A small image embedding model, trained from scratch.
Model: arch vit, activation swiglu, moe top_k, num experts 16, patch size [8, 8], layers 8, width 320.
Rows from block 2, named by matrix and row number. Rows with one number belong to one attention dimension. Each number is 50 + 15 x the weight over its row's rms, rounded and kept within 0 to 99. All counts start at 0. After the name is the row's rms in percent of the matrix's.
# q: attention query (model.blocks.2.attn.q.weight, 288x320), inputs 0-159
# k: attention key (model.blocks.2.attn.k.weight, 288x320), inputs 0-159
q.188 156:50 50 35 27 50 51 50 51 50 55 50 50 50 49 50 46 50 50 46 46 51 49 51 46 75 59 69 51 48 50 55 50 51 55 26 40 49 42 97 35 42 55 42 52 50 50 50 52 36 54 50 50 50 58 51 48 74 40 50 59 66 54 52 47 48 56 42 65 49 67 66 46 50 50 51 60 00 37 40 50 50 50 00 50 49 51 50 50 50 50 50 50 36 50 47 50 51 53 50 13 49 53 50 52 50 15 50 51 12 24 50 10 50 61 99 50 49 39 50 18 51 50 46 50 62 49 79 83 50 50 55 54 51 50 46 42 46 50 50 49 50 50 27 50 52 50 50 26 50 34 42 99 31 50 52 44 59 50 50 50
q.189 237:50 52 24 50 50 50 52 50 50 32 50 59 50 44 51 48 51 85 51 50 56 50 53 59 57 45 00 50 39 50 52 53 42 37 63 50 50 58 20 50 81 33 48 49 50 50 49 60 49 50 49 51 50 51 50 48 50 44 50 50 50 61 49 50 30 50 50 51 49 47 50 50 47 94 50 40 50 49 43 50 51 46 51 50 86 51 49 36 50 00 50 52 42 50 50 50 93 55 49 87 45 22 51 47 39 48 47 50 53 96 49 51 51 22 50 51 38 02 50 69 50 95 50 50 46 50 48 51 50 49 47 44 50 50 51 39 50 50 49 86 18 50 48 99 50 48 39 54 45 70 50 50 04 53 52 54 52 22 50 33
q.190 015:50 50 50 50 50 50 50 50 50 50 50 50 50 50 50 50 50 50 50 99 50 50 50 50 50 50 50 50 50 50 50 50 50 50 50 50 50 50 50 50 50 50 50 50 50 50 50 50 50 50 50 50 50 50 50 50 50 50 50 50 50 50 50 50 50 50 50 50 50 50 50 50 50 50 50 50 50 50 50 50 50 50 50 50 50 50 50 50 50 50 50 50 50 50 50 50 50 50 50 50 50 50 50 50 50 50 50 50 50 50 50 50 50 50 50 50 50 61 50 50 50 50 50 50 99 50 50 50 50 50 50 50 50 50 50 50 50 50 50 50 50 50 50 50 50 50 50 50 50 50 50 50 50 50 50 50 50 50 50 50
q.191 131:50 46 50 37 50 51 50 50 50 59 51 50 50 50 51 49 50 52 51 50 50 26 58 49 48 50 73 50 50 48 60 46 51 96 75 51 50 50 06 50 50 54 50 63 50 50 50 50 54 50 45 51 49 46 57 50 50 50 50 48 50 52 50 50 51 51 63 50 50 67 57 50 50 50 49 49 59 50 49 50 17 50 49 50 99 50 44 50 51 49 51 51 51 50 50 54 62 51 55 72 51 50 50 49 00 41 50 51 53 99 50 48 51 49 52 50 50 46 52 50 50 50 52 50 53 50 49 50 50 50 72 50 50 50 49 43 52 22 50 99 42 58 50 50 50 50 50 53 50 50 51 99 36 50 50 49 56 56 52 49
q.192 150:50 50 52 72 49 50 50 58 50 50 08 53 50 59 50 40 49 50 36 49 50 50 51 50 49 50 54 50 34 50 51 99 50 42 49 53 50 82 52 50 49 50 50 50 48 46 50 99 17 50 50 34 50 49 51 50 51 23 50 42 50 50 69 50 51 45 44 50 50 87 50 59 33 50 51 50 50 58 50 50 48 28 67 50 50 50 50 52 81 50 50 50 50 58 49 50 50 50 49 49 53 57 51 45 38 99 50 53 27 50 50 50 51 50 58 40 53 54 50 12 50 43 25 50 50 50 50 39 52 50 29 50 15 50 50 55 64 50 49 00 50 50 49 50 49 57 50 51 09 50 49 49 50 50 53 46 54 49 33 52
q.195 115:50 50 50 50 50 55 50 50 42 50 50 50 47 50 50 50 51 39 50 99 50 50 82 50 51 50 50 50 50 49 50 50 51 51 50 58 50 56 49 50 50 48 48 25 46 50 56 50 50 50 50 50 49 47 49 50 50 50 57 50 50 50 17 51 42 49 75 50 50 50 50 50 55 50 50 15 50 36 49 50 52 50 50 72 16 50 50 52 69 46 50 50 34 50 50 50 50 50 50 51 56 50 50 50 59 44 50 50 39 74 50 55 50 49 80 51 50 48 48 50 50 47 50 50 54 50 55 50 50 50 50 47 49 51 50 50 52 50 50 51 50 50 50 50 50 51 50 50 50 51 50 50 65 50 47 56 50 50 50 50
q.199 063:50 50 50 50 50 50 50 50 50 50 50 50 50 66 50 32 68 50 50 49 50 50 50 50 50 50 50 50 50 50 50 50 50 50 50 50 50 50 50 50 50 50 50 50 50 50 50 50 50 50 30 50 50 50 50 50 50 79 50 50 00 50 03 50 50 50 50 50 50 50 50 82 50 50 50 50 50 50 50 50 50 50 50 50 50 50 50 50 50 50 50 50 50 50 50 50 50 50 50 50 50 51 50 50 50 00 50 50 50 50 50 51 50 50 50 50 50 03 50 99 50 50 50 50 50 50 43 50 50 50 50 50 50 50 99 50 50 67 50 50 50 50 50 50 50 50 50 50 50 50 50 88 08 50 50 50 50 50 45 50
q.211 071:50 50 49 51 50 50 50 50 50 54 21 50 50 50 50 50 49 47 50 00 51 50 32 50 56 50 52 49 50 50 50 50 51 50 50 56 50 50 08 50 50 58 49 51 50 99 51 50 50 50 50 50 50 25 50 56 50 50 50 51 50 50 56 49 50 50 50 50 50 00 50 50 50 50 50 50 50 50 50 50 00 50 50 50 54 50 50 52 50 50 50 50 71 50 50 50 51 51 50 50 50 50 50 73 52 50 50 50 49 50 50 50 50 51 50 50 50 50 50 21 50 50 00 50 59 50 69 50 50 50 50 52 50 50 49 50 50 50 49 50 51 50 50 50 50 74 50 60 55 49 51 50 45 50 50 50 50 50 50 50
q.213 009:50 50 50 50 50 50 50 50 50 50 50 50 50 50 50 50 50 50 50 50 50 50 50 50 17 50 50 50 50 50 50 50 50 50 50 50 50 50 50 50 50 50 50 50 50 50 50 50 50 50 50 50 50 50 50 50 50 50 50 50 50 50 50 50 50 50 50 50 50 50 50 50 50 50 00 50 50 50 50 50 50 50 50 50 50 50 50 50 50 50 50 50 50 50 50 50 50 50 50 50 50 50 50 50 50 50 50 50 50 50 50 50 50 50 50 50 50 50 50 50 50 50 50 50 50 50 50 50 50 50 50 50 50 50 50 50 50 50 50 50 50 50 50 50 50 50 50 50 50 50 50 50 50 50 50 50 50 50 50 50
q.215 035:50 50 50 50 50 50 50 50 50 50 50 50 50 50 50 50 50 50 50 50 50 50 50 50 50 50 50 50 50 50 50 32 50 50 50 50 50 50 50 50 50 50 50 50 50 50 50 00 50 50 50 50 50 50 50 50 50 50 50 50 50 50 50 50 50 50 50 50 50 50 50 50 50 50 50 50 50 50 50 50 50 50 50 50 50 50 67 50 50 50 50 50 50 50 50 50 50 50 50 50 50 50 50 50 50 50 50 50 50 50 50 50 50 50 50 50 50 50 50 50 50 50 50 50 50 50 50 50 50 50 50 50 50 50 50 50 50 50 50 50 50 50 50 50 50 50 50 50 50 50 50 50 50 50 50 50 50 50 50 50
q.216 044:50 50 50 50 50 50 50 50 50 50 50 50 50 50 50 50 50 50 50 50 50 50 50 50 50 50 50 50 50 50 50 50 50 50 50 50 50 50 50 50 50 50 50 50 50 50 50 50 50 50 50 50 50 50 50 50 50 50 50 50 50 50 50 50 50 50 50 50 50 50 50 50 50 50 50 50 50 50 50 50 50 50 50 50 50 50 07 50 50 50 50 50 50 42 50 50 50 50 50 00 50 50 50 50 50 50 50 50 50 50 50 50 50 99 50 50 50 50 50 50 50 50 50 50 50 50 50 50 50 50 50 50 50 50 50 50 99 50 50 50 50 50 36 50 50 52 50 50 50 50 50 50 50 50 50 50 50 50 50 22
q.221 034:50 50 50 50 50 50 50 50 50 50 50 50 50 50 50 50 50 50 50 50 50 50 50 50 50 50 50 50 50 50 50 50 50 50 50 50 50 50 50 50 82 50 50 50 50 50 50 50 50 50 50 50 50 50 50 36 50 50 50 50 50 50 37 50 50 50 50 50 50 50 50 50 50 50 50 50 50 50 50 50 50 50 50 33 50 50 50 50 50 50 50 50 50 50 50 50 50 50 50 50 50 47 50 50 50 50 50 50 50 50 50 50 50 99 50 50 50 50 50 50 50 50 50 50 94 50 38 63 50 50 50 50 50 50 50 50 50 81 50 73 50 50 50 50 50 50 50 50 50 50 99 50 50 50 50 50 50 50 50 50
q.224 184:50 51 49 42 50 50 50 50 50 73 51 50 54 50 50 50 45 82 48 54 46 50 50 50 44 50 22 79 50 50 51 41 74 51 51 51 27 50 52 48 99 51 57 50 50 51 51 07 74 50 50 50 50 33 63 50 45 41 50 50 49 51 45 51 50 50 47 50 50 41 51 50 50 53 42 46 50 51 50 49 50 50 52 50 50 84 50 52 50 52 49 50 50 63 39 50 50 52 43 53 50 48 38 58 51 78 47 47 48 64 50 50 49 50 41 50 50 99 50 00 37 47 62 50 46 42 54 42 50 49 46 50 50 50 38 43 50 52 99 75 50 50 46 51 50 50 51 50 50 50 50 00 50 50 49 50 50 70 59 38
q.225 008:50 50 50 50 50 50 50 50 50 50 50 50 50 50 50 50 50 50 50 50 50 50 50 50 50 50 59 50 50 50 50 50 50 50 50 50 50 50 50 50 50 50 50 50 50 51 50 50 50 50 50 50 50 50 50 50 50 50 50 50 50 50 51 50 50 50 50 50 50 50 50 50 50 50 50 50 50 50 50 50 50 50 50 50 50 50 50 50 50 50 50 50 50 50 50 50 50 50 50 50 50 50 50 50 50 50 50 50 50 50 50 50 50 50 50 50 50 50 50 50 50 50 50 50 50 50 50 50 50 50 50 50 50 50 50 50 50 50 50 46 50 50 50 50 50 50 50 50 50 50 50 50 50 50 50 50 50 50 51 50
q.226 148:51 50 49 47 50 50 50 48 50 50 60 13 50 50 50 31 52 50 50 40 50 50 44 50 50 50 59 50 73 50 51 48 50 45 09 48 50 48 47 50 50 53 50 50 52 51 50 50 50 50 50 50 27 53 50 51 50 50 50 50 50 50 35 51 99 74 50 50 50 50 50 67 61 50 50 51 50 30 50 48 57 43 50 22 50 50 35 49 50 48 50 50 50 03 50 50 51 48 67 48 50 47 45 50 50 25 50 41 54 50 50 53 50 99 50 68 45 41 99 56 50 49 61 50 47 50 53 50 50 50 55 09 50 50 36 80 50 50 52 63 50 76 50 50 50 50 50 14 51 51 50 80 51 50 29 57 50 54 50 00
q.227 044:50 50 50 50 50 50 50 50 50 50 50 50 50 50 50 50 50 50 50 50 50 50 48 50 50 50 42 50 50 38 50 00 63 50 50 50 50 50 50 50 50 50 50 50 50 50 50 50 50 50 50 50 50 50 50 50 50 50 50 50 50 50 49 31 50 50 50 50 50 50 50 50 50 50 50 50 50 50 50 50 50 50 50 50 50 50 50 50 50 50 50 50 50 50 50 50 50 50 50 50 50 50 00 50 50 42 50 50 50 50 50 50 50 50 50 50 50 50 50 50 50 50 50 50 50 44 50 50 50 50 50 50 95 50 50 50 50 50 50 57 34 50 50 50 50 50 50 50 50 50 50 50 26 50 50 50 50 50 50 50
q.229 024:50 50 50 50 50 50 50 50 50 50 50 50 50 50 50 50 54 50 50 50 50 50 50 50 50 50 50 50 50 50 50 50 50 50 50 50 50 50 50 50 50 50 50 50 50 50 50 77 50 50 50 50 50 71 50 50 50 50 50 50 50 50 50 50 50 50 50 50 50 69 50 50 74 50 50 50 50 50 50 50 50 50 50 50 50 50 50 50 50 50 50 50 50 50 50 50 50 50 50 50 50 50 50 50 50 00 50 50 55 50 50 50 50 50 50 50 50 50 50 50 50 50 50 50 50 50 50 50 50 50 50 50 50 50 50 50 50 50 50 50 50 50 50 50 50 50 50 00 50 50 50 50 50 50 50 50 50 50 50 50
q.236 035:50 50 50 50 50 50 50 50 50 50 50 50 50 50 50 50 50 50 50 50 50 50 50 50 50 50 50 50 50 50 50 50 50 19 50 50 50 50 50 50 50 50 50 50 50 50 50 63 50 50 50 50 50 43 50 50 50 50 50 50 50 50 50 50 50 50 50 50 50 50 50 50 50 50 50 50 50 50 50 50 50 50 50 50 50 50 00 50 50 09 50 50 50 50 50 50 50 50 50 50 50 50 50 50 50 50 50 50 50 50 50 50 50 50 50 50 50 50 50 50 50 50 50 50 33 50 50 50 50 50 50 50 50 50 50 50 50 50 50 50 50 50 50 50 50 50 50 50 50 50 00 50 50 50 50 50 50 50 50 21
q.237 063:50 50 50 50 50 50 50 50 50 50 50 12 50 50 50 50 50 40 50 24 00 50 50 50 50 50 50 50 50 50 50 50 57 50 50 50 90 50 50 50 50 50 50 50 50 50 50 00 50 50 50 50 50 48 50 50 50 50 50 50 50 50 50 50 50 50 07 50 50 32 50 99 50 50 77 50 50 50 50 50 50 50 50 50 50 50 50 50 94 50 99 50 50 50 50 50 50 85 50 50 50 50 50 50 82 50 50 50 50 50 50 50 50 50 50 50 50 50 50 50 50 50 50 50 50 50 50 50 50 50 50 50 50 50 50 50 50 50 51 01 27 50 50 50 50 50 50 50 50 50 37 99 50 50 22 50 50 50 50 50
q.240 010:50 50 50 50 50 50 50 50 50 50 50 50 50 50 50 50 70 50 50 50 50 50 50 50 50 50 50 50 50 50 50 50 50 50 50 50 50 50 50 50 50 50 50 50 50 50 50 50 50 50 50 50 50 50 50 50 50 50 50 50 50 50 50 50 50 50 50 50 50 50 50 50 50 50 50 50 50 50 50 50 50 50 50 50 50 50 50 50 50 50 50 50 50 50 50 50 50 50 50 50 50 50 50 50 50 50 50 50 50 50 50 50 50 50 50 50 50 50 50 50 50 50 50 50 50 50 50 50 50 50 50 50 50 50 50 50 50 50 50 50 50 50 50 50 50 50 50 50 50 50 50 50 50 50 50 50 50 50 50 50
q.241 116:50 86 50 36 46 50 50 51 50 50 50 11 50 50 50 50 50 50 53 07 37 50 50 51 50 50 51 50 50 50 50 50 21 80 65 48 49 56 54 50 50 46 50 50 50 50 49 50 56 50 36 50 50 06 50 52 50 50 49 46 50 49 48 62 50 50 50 50 50 51 50 50 50 84 50 50 50 50 50 50 50 50 50 50 53 50 34 50 73 57 54 50 49 51 48 50 55 03 50 50 50 53 50 49 54 49 52 50 50 49 51 50 51 50 53 49 32 50 50 45 50 50 49 50 50 50 53 96 49 50 50 50 31 50 00 44 50 50 50 99 50 49 48 50 49 48 50 50 50 50 43 06 49 46 50 50 50 44 50 50
q.242 055:50 50 50 50 50 50 50 51 50 51 50 50 50 50 50 50 50 50 50 99 50 50 50 50 50 50 54 50 48 50 50 50 50 50 50 50 11 50 50 50 00 50 50 50 50 50 50 50 50 34 50 50 50 50 50 50 49 48 50 50 50 50 52 10 39 50 50 50 50 51 50 50 50 50 53 50 50 50 50 50 50 50 50 50 50 50 50 50 51 50 52 50 50 50 50 50 50 49 49 50 50 54 50 50 61 54 50 50 50 50 50 50 50 50 49 50 50 52 53 48 50 50 50 50 50 50 50 50 00 49 50 50 50 50 50 50 50 50 50 57 50 50 51 48 50 50 50 50 50 50 52 50 50 50 50 50 50 50 50 51
k.188 141:73 48 49 50 50 50 50 50 29 48 61 46 50 50 44 50 67 65 74 48 53 65 50 51 53 50 81 42 27 50 50 53 70 50 38 49 57 48 51 50 50 56 50 50 47 52 50 52 44 50 50 45 50 52 49 00 48 46 47 50 53 50 45 58 44 40 83 50 50 95 50 51 50 50 58 48 74 49 50 50 52 59 37 50 51 51 50 56 50 50 50 50 46 49 51 59 49 52 74 45 46 50 46 61 49 00 55 50 65 32 51 53 50 50 53 67 52 50 64 37 50 60 42 51 50 28 68 50 50 53 86 58 43 50 43 47 20 50 53 48 49 50 45 54 50 50 66 51 50 49 88 94 50 56 73 56 50 50 49 48
k.189 214:50 23 50 53 51 66 56 29 50 55 81 76 63 50 50 47 36 82 51 89 48 47 45 50 55 49 39 49 46 57 55 42 45 50 55 55 50 50 50 50 35 38 50 36 80 50 42 92 44 50 50 99 49 78 51 67 48 49 48 52 48 50 46 50 54 50 48 65 50 49 50 50 50 50 50 32 50 49 52 50 61 53 50 50 97 85 45 50 50 42 31 52 50 51 61 50 50 46 04 64 50 17 46 62 49 47 50 51 46 99 55 49 50 49 40 51 50 44 41 50 53 50 52 43 53 50 46 51 45 49 51 65 49 50 53 32 56 76 50 99 54 41 50 75 34 51 48 50 49 61 47 67 50 50 76 50 56 48 37 50
k.190 023:50 50 50 50 50 50 50 50 50 50 50 00 50 50 50 50 50 50 50 58 50 50 50 50 50 50 50 50 50 50 50 50 85 50 50 50 50 50 50 50 50 50 50 50 50 50 50 50 50 50 50 50 50 50 50 50 50 50 50 50 50 50 51 50 50 50 50 50 50 50 50 50 50 50 50 50 50 50 50 50 50 50 50 50 50 50 50 50 50 50 50 50 50 50 50 50 50 50 50 50 50 50 50 50 50 50 50 50 50 50 50 50 99 50 50 50 50 50 50 50 50 50 50 50 50 50 50 50 50 50 50 50 50 50 50 50 50 50 50 50 50 50 50 50 50 50 50 50 50 50 50 50 50 50 50 50 50 50 50 50
k.191 108:50 50 40 00 50 50 44 51 50 56 50 50 50 23 39 50 66 49 54 55 50 50 48 51 51 49 50 49 48 45 50 50 28 66 50 48 49 47 51 50 48 50 10 43 50 50 50 58 45 61 50 48 50 55 50 50 50 50 50 49 57 50 49 52 41 50 49 51 50 49 51 50 50 50 52 45 50 47 57 50 51 34 49 45 50 50 50 89 50 59 50 51 50 49 50 50 50 48 50 50 50 00 32 65 00 50 50 48 47 50 50 42 50 40 24 50 51 50 63 08 50 35 53 50 52 50 00 62 49 50 63 50 41 50 50 44 50 50 98 73 45 50 02 51 50 41 50 50 72 52 50 82 53 47 50 85 50 50 51 50
k.192 145:50 50 43 56 50 48 50 50 51 56 00 50 51 50 50 50 64 47 46 40 50 37 44 69 32 50 50 39 05 71 50 68 52 50 94 69 54 64 50 50 50 16 50 36 50 41 50 50 50 50 44 50 84 51 50 50 50 51 80 50 50 50 59 50 52 50 50 50 50 80 50 49 00 51 50 50 38 50 50 50 48 42 56 47 49 50 50 50 50 50 51 50 60 57 50 49 39 50 43 71 50 55 50 50 50 65 50 49 48 51 50 50 50 50 30 50 50 50 43 99 50 46 51 50 50 50 48 50 50 42 56 53 50 50 51 53 50 50 50 00 50 42 50 53 50 50 49 51 49 47 50 49 45 48 50 22 00 50 52 50
k.195 099:50 51 48 50 23 20 50 50 50 49 50 49 50 51 50 50 67 50 50 00 50 50 51 61 23 51 50 50 50 61 50 47 18 49 69 52 54 50 49 50 50 51 50 50 50 50 50 48 67 50 50 53 50 50 50 50 36 75 90 50 50 50 51 50 51 68 37 57 50 50 50 50 50 50 42 50 40 50 50 49 51 44 51 50 50 50 49 49 47 50 64 34 50 45 51 50 50 00 46 50 77 45 17 50 54 50 65 39 94 51 47 50 50 50 50 49 50 49 51 50 50 45 50 50 45 52 20 50 50 51 87 50 37 50 49 50 60 49 58 15 50 50 29 00 41 41 50 50 50 50 66 54 50 50 50 50 50 49 49 50
k.199 045:50 50 40 50 50 50 50 35 50 50 52 50 50 50 50 50 51 50 68 47 50 50 50 50 50 50 62 50 50 50 50 50 49 55 51 50 50 50 50 50 50 50 50 50 50 50 50 50 50 50 50 50 41 50 50 50 50 37 50 50 50 50 50 50 50 99 50 50 50 50 50 50 50 50 50 50 50 49 50 50 57 64 50 50 50 50 00 50 50 50 50 50 50 50 50 50 50 50 50 00 50 40 50 50 50 49 50 50 50 50 50 54 51 50 50 23 50 50 50 50 50 50 50 50 15 38 50 50 50 50 50 50 50 50 50 50 50 54 50 49 50 50 50 00 50 50 50 50 50 50 50 51 49 50 50 63 50 50 50 50
k.211 065:50 50 50 50 50 50 50 47 50 51 51 50 50 50 50 47 44 50 50 50 51 50 48 50 99 50 56 50 50 49 50 54 50 51 50 49 50 49 45 50 48 50 51 50 50 50 50 50 43 50 50 50 50 52 50 50 49 48 46 50 88 50 17 50 51 50 56 48 50 43 50 42 50 50 53 50 50 50 50 50 50 63 49 47 50 50 50 49 53 51 50 50 50 50 50 50 50 47 78 50 50 70 97 52 50 50 50 50 51 20 50 51 50 50 50 50 50 50 50 50 50 50 50 50 50 50 50 50 50 50 48 78 50 50 47 51 45 51 50 49 50 50 50 95 50 50 50 50 50 50 50 61 51 50 50 50 50 51 51 49
k.213 011:50 50 50 50 50 50 50 50 50 50 50 50 50 50 50 50 50 50 50 50 50 50 50 50 50 50 50 50 50 50 50 50 50 50 50 50 50 50 50 50 50 50 50 50 50 50 50 50 50 50 50 50 50 50 50 50 50 50 50 50 50 50 50 50 50 50 50 50 50 50 50 50 50 50 50 50 50 50 50 50 50 50 50 50 99 50 50 50 50 50 50 50 50 50 50 50 50 50 50 50 50 50 50 50 50 50 50 50 50 50 50 50 50 50 50 50 50 50 50 50 50 50 50 50 50 50 50 50 50 50 50 50 50 50 50 50 50 50 50 50 50 50 50 50 50 50 50 50 50 50 50 50 50 50 50 50 50 50 50 50
k.215 028:50 50 50 50 50 50 50 50 50 50 50 50 50 50 50 50 50 50 50 50 50 50 50 50 35 50 00 50 99 50 50 50 50 50 50 50 50 53 50 50 50 50 50 50 50 50 50 50 50 50 50 50 50 50 50 50 50 50 50 50 19 50 51 50 50 50 50 50 50 50 50 50 50 50 50 50 50 50 50 50 50 50 50 50 50 50 50 50 50 50 50 50 50 50 50 50 50 50 50 50 50 50 50 50 50 61 50 50 50 50 50 50 50 50 50 50 50 50 50 50 50 50 50 50 50 50 02 50 50 50 50 50 50 50 50 50 50 99 50 50 50 50 50 50 50 50 50 50 50 50 50 50 50 50 50 50 50 50 50 50
k.216 034:50 50 50 50 50 50 50 50 50 50 50 50 50 50 50 50 50 35 50 50 50 50 50 50 50 50 50 50 50 50 50 50 50 50 50 50 50 50 50 50 50 50 50 50 50 50 50 50 50 50 50 50 50 50 50 50 50 50 50 50 50 50 50 77 50 50 50 50 50 50 50 50 50 50 50 50 50 50 50 50 50 50 50 50 50 50 43 50 50 50 50 50 50 50 70 50 50 50 50 50 50 50 50 50 50 50 50 50 50 50 50 50 50 50 50 50 50 50 50 50 50 50 50 50 50 50 52 50 50 50 50 50 50 50 50 50 50 49 50 99 50 50 50 51 50 50 50 50 50 50 50 49 50 50 50 50 50 50 50 50
k.221 034:50 50 50 50 50 50 50 50 50 50 50 50 50 50 50 50 51 50 50 50 50 50 50 50 50 50 50 50 50 50 50 50 50 50 31 50 50 50 50 50 50 50 50 50 50 50 50 50 64 50 73 50 27 50 50 50 50 50 50 50 50 50 50 50 50 99 50 50 50 50 50 50 50 50 50 50 50 50 50 50 50 50 50 50 50 50 23 50 50 19 76 50 50 50 50 50 50 50 50 50 50 50 50 50 50 50 50 50 50 50 50 50 52 50 50 50 50 50 50 50 50 50 50 50 50 50 50 50 50 50 50 50 50 50 50 50 50 50 50 75 50 50 50 00 50 50 50 50 50 50 50 50 50 50 50 52 50 50 50 50
k.224 158:54 50 59 50 50 50 50 50 52 48 42 46 50 50 51 49 24 57 49 58 50 30 50 47 22 50 06 50 86 68 50 50 77 50 51 39 50 50 61 50 50 50 68 50 46 49 51 46 52 48 50 46 50 43 51 09 50 83 51 43 51 50 39 47 50 50 50 48 50 47 77 50 89 95 38 66 50 52 33 50 50 50 50 50 51 50 50 50 49 52 48 50 54 50 50 48 50 29 65 51 50 58 44 50 57 58 93 55 89 52 50 50 50 50 43 50 50 57 50 55 49 45 54 47 50 50 50 50 50 49 00 74 49 50 50 47 43 50 48 51 51 50 98 99 50 50 50 50 50 50 51 48 58 50 50 50 53 50 50 00
k.225 023:50 50 50 50 50 50 50 50 50 50 50 50 50 50 50 50 50 50 50 50 50 50 50 50 50 50 50 50 50 50 50 50 50 50 50 50 50 50 50 50 50 50 50 50 50 50 50 50 50 50 50 50 50 50 50 50 50 50 50 50 50 50 50 50 50 50 50 50 50 50 50 50 50 50 50 50 50 50 50 50 50 50 50 50 50 50 50 50 50 50 50 50 50 50 50 50 50 50 50 50 50 50 50 50 50 50 50 50 50 50 50 50 50 50 50 50 50 50 50 50 50 50 50 50 50 50 50 50 50 50 50 50 50 50 50 50 50 50 50 00 50 50 50 50 50 50 50 50 50 50 50 50 50 50 50 50 50 50 50 50
k.226 172:50 48 50 50 53 50 50 19 50 74 66 46 44 49 42 99 71 01 50 45 55 55 57 50 50 50 56 50 52 42 50 15 50 50 50 46 47 31 50 50 50 50 50 58 50 51 50 50 27 63 50 50 50 33 50 69 50 46 43 50 50 50 48 50 52 65 50 50 50 50 50 50 50 50 49 44 35 50 50 52 50 50 50 50 31 50 50 50 46 49 50 49 50 50 50 50 50 50 51 50 50 09 50 50 52 13 50 50 50 48 50 51 50 50 63 50 50 39 58 67 50 53 44 50 60 50 34 63 41 52 52 50 43 50 49 50 50 50 57 99 50 51 49 50 50 33 50 47 63 51 50 74 21 50 41 50 37 65 55 47
k.227 056:50 50 50 50 50 50 50 50 50 50 50 50 50 50 50 59 50 50 50 51 50 50 50 50 50 50 50 50 50 00 50 50 50 50 26 50 50 50 50 50 50 50 50 50 50 50 50 50 50 50 72 50 50 50 50 50 50 50 50 50 50 50 50 50 50 50 50 50 50 50 50 50 50 62 50 50 50 50 50 50 50 50 50 50 50 50 50 50 50 50 50 50 50 50 50 50 50 50 50 50 50 49 50 50 50 39 50 50 50 50 50 42 50 50 50 50 50 50 50 11 50 50 50 50 50 50 88 50 50 50 50 50 50 50 50 50 50 50 50 99 50 50 50 50 50 50 50 50 50 50 50 50 50 50 50 50 50 50 50 50
k.229 022:50 50 50 50 50 50 50 50 50 50 50 50 50 50 50 50 50 50 50 50 50 50 50 50 50 50 50 50 50 50 50 50 50 50 50 50 50 50 50 50 50 50 50 50 50 50 50 50 50 50 50 50 50 50 50 50 50 50 50 50 50 50 50 50 50 50 50 50 50 50 50 50 50 50 50 50 50 50 50 50 50 50 50 50 50 50 50 50 50 50 50 50 50 50 50 50 50 50 50 50 50 50 50 50 50 00 50 50 50 50 50 50 50 50 50 50 50 50 50 50 50 50 50 46 50 50 50 50 50 50 50 50 50 50 50 50 50 50 50 51 50 50 50 50 50 50 50 50 50 50 50 50 50 50 50 50 50 50 50 50
k.236 028:50 50 50 50 50 50 50 50 50 50 26 79 50 50 50 50 50 50 50 50 50 50 50 50 50 50 50 50 50 50 50 50 50 50 50 50 50 50 50 50 50 00 50 50 50 50 50 99 50 50 50 59 58 50 50 50 50 50 50 50 50 50 40 50 50 50 50 50 50 50 50 50 50 50 50 50 50 50 50 50 50 50 50 50 50 50 50 50 50 25 50 50 50 50 50 50 50 50 50 50 50 39 50 50 50 50 50 52 50 50 50 50 50 50 50 50 50 00 50 99 50 50 50 50 50 50 00 50 50 50 99 50 50 50 50 50 50 50 50 52 50 50 50 60 50 50 50 50 50 50 50 50 50 50 50 50 50 50 50 50
k.237 053:50 50 50 51 63 50 50 15 50 50 50 27 50 50 50 50 50 50 41 50 50 50 50 50 23 50 88 50 50 35 50 50 50 50 50 50 50 50 50 50 50 50 50 50 50 50 50 50 50 50 50 50 50 00 50 50 50 47 50 62 50 50 50 50 50 50 50 50 50 50 50 50 50 50 50 51 00 50 50 50 50 50 50 50 07 50 13 50 50 50 50 50 50 99 50 50 50 99 50 50 50 50 50 50 50 49 50 78 50 47 92 50 50 50 50 50 50 50 50 50 53 50 50 50 50 50 55 50 50 50 50 50 50 50 50 50 50 50 53 49 50 50 50 50 50 50 50 50 50 50 50 47 00 50 34 50 50 57 50 50
k.240 007:50 50 50 50 50 50 50 50 50 50 50 50 50 50 50 50 50 50 50 50 50 50 50 50 50 50 50 50 50 50 50 50 50 50 50 50 50 50 50 50 50 50 50 50 50 50 50 50 50 50 50 50 50 50 50 50 50 50 50 50 50 50 50 50 50 50 50 50 50 50 50 50 50 50 50 50 50 50 50 50 50 50 50 50 00 50 50 50 50 50 50 50 50 50 50 50 50 50 50 50 50 50 50 50 50 50 50 50 50 50 50 50 50 50 50 50 50 50 50 50 50 50 50 50 50 50 50 50 50 50 50 50 50 50 50 50 50 50 50 50 50 50 50 00 50 50 50 50 50 50 50 50 50 50 50 50 50 50 50 50
k.241 107:53 48 50 56 53 45 50 50 50 54 42 39 44 39 50 63 49 17 86 48 50 50 50 50 99 50 46 50 47 50 61 51 41 49 29 49 50 43 50 59 50 50 50 50 50 50 50 50 63 50 28 50 50 50 48 50 11 51 48 50 49 40 16 50 38 50 50 50 50 50 50 50 58 50 50 34 50 11 47 50 50 50 41 50 00 50 50 51 50 50 87 48 37 50 50 50 50 49 34 49 50 14 50 63 48 50 53 51 50 49 38 49 50 51 50 63 50 50 50 41 50 50 54 51 50 42 99 80 60 92 34 10 51 50 46 51 50 50 51 49 50 50 50 36 50 35 50 50 50 50 50 33 60 51 50 49 50 48 59 50
k.242 060:50 50 50 50 50 55 50 50 50 13 87 50 50 50 50 50 50 50 50 99 50 50 00 50 50 50 50 50 50 50 50 50 69 50 50 50 50 50 51 50 50 50 50 50 50 50 50 35 28 50 50 50 48 50 50 50 50 46 50 50 50 39 50 50 50 50 50 50 50 49 50 50 50 50 50 52 50 50 50 50 50 51 50 50 50 50 50 50 46 50 50 50 50 50 50 50 50 50 04 50 43 50 50 50 50 21 50 50 50 50 50 50 50 50 50 50 50 50 50 50 50 50 45 50 50 50 74 50 50 38 50 50 50 50 51 68 50 50 50 99 50 50 50 50 50 51 50 51 50 50 50 50 00 50 50 50 50 50 50 53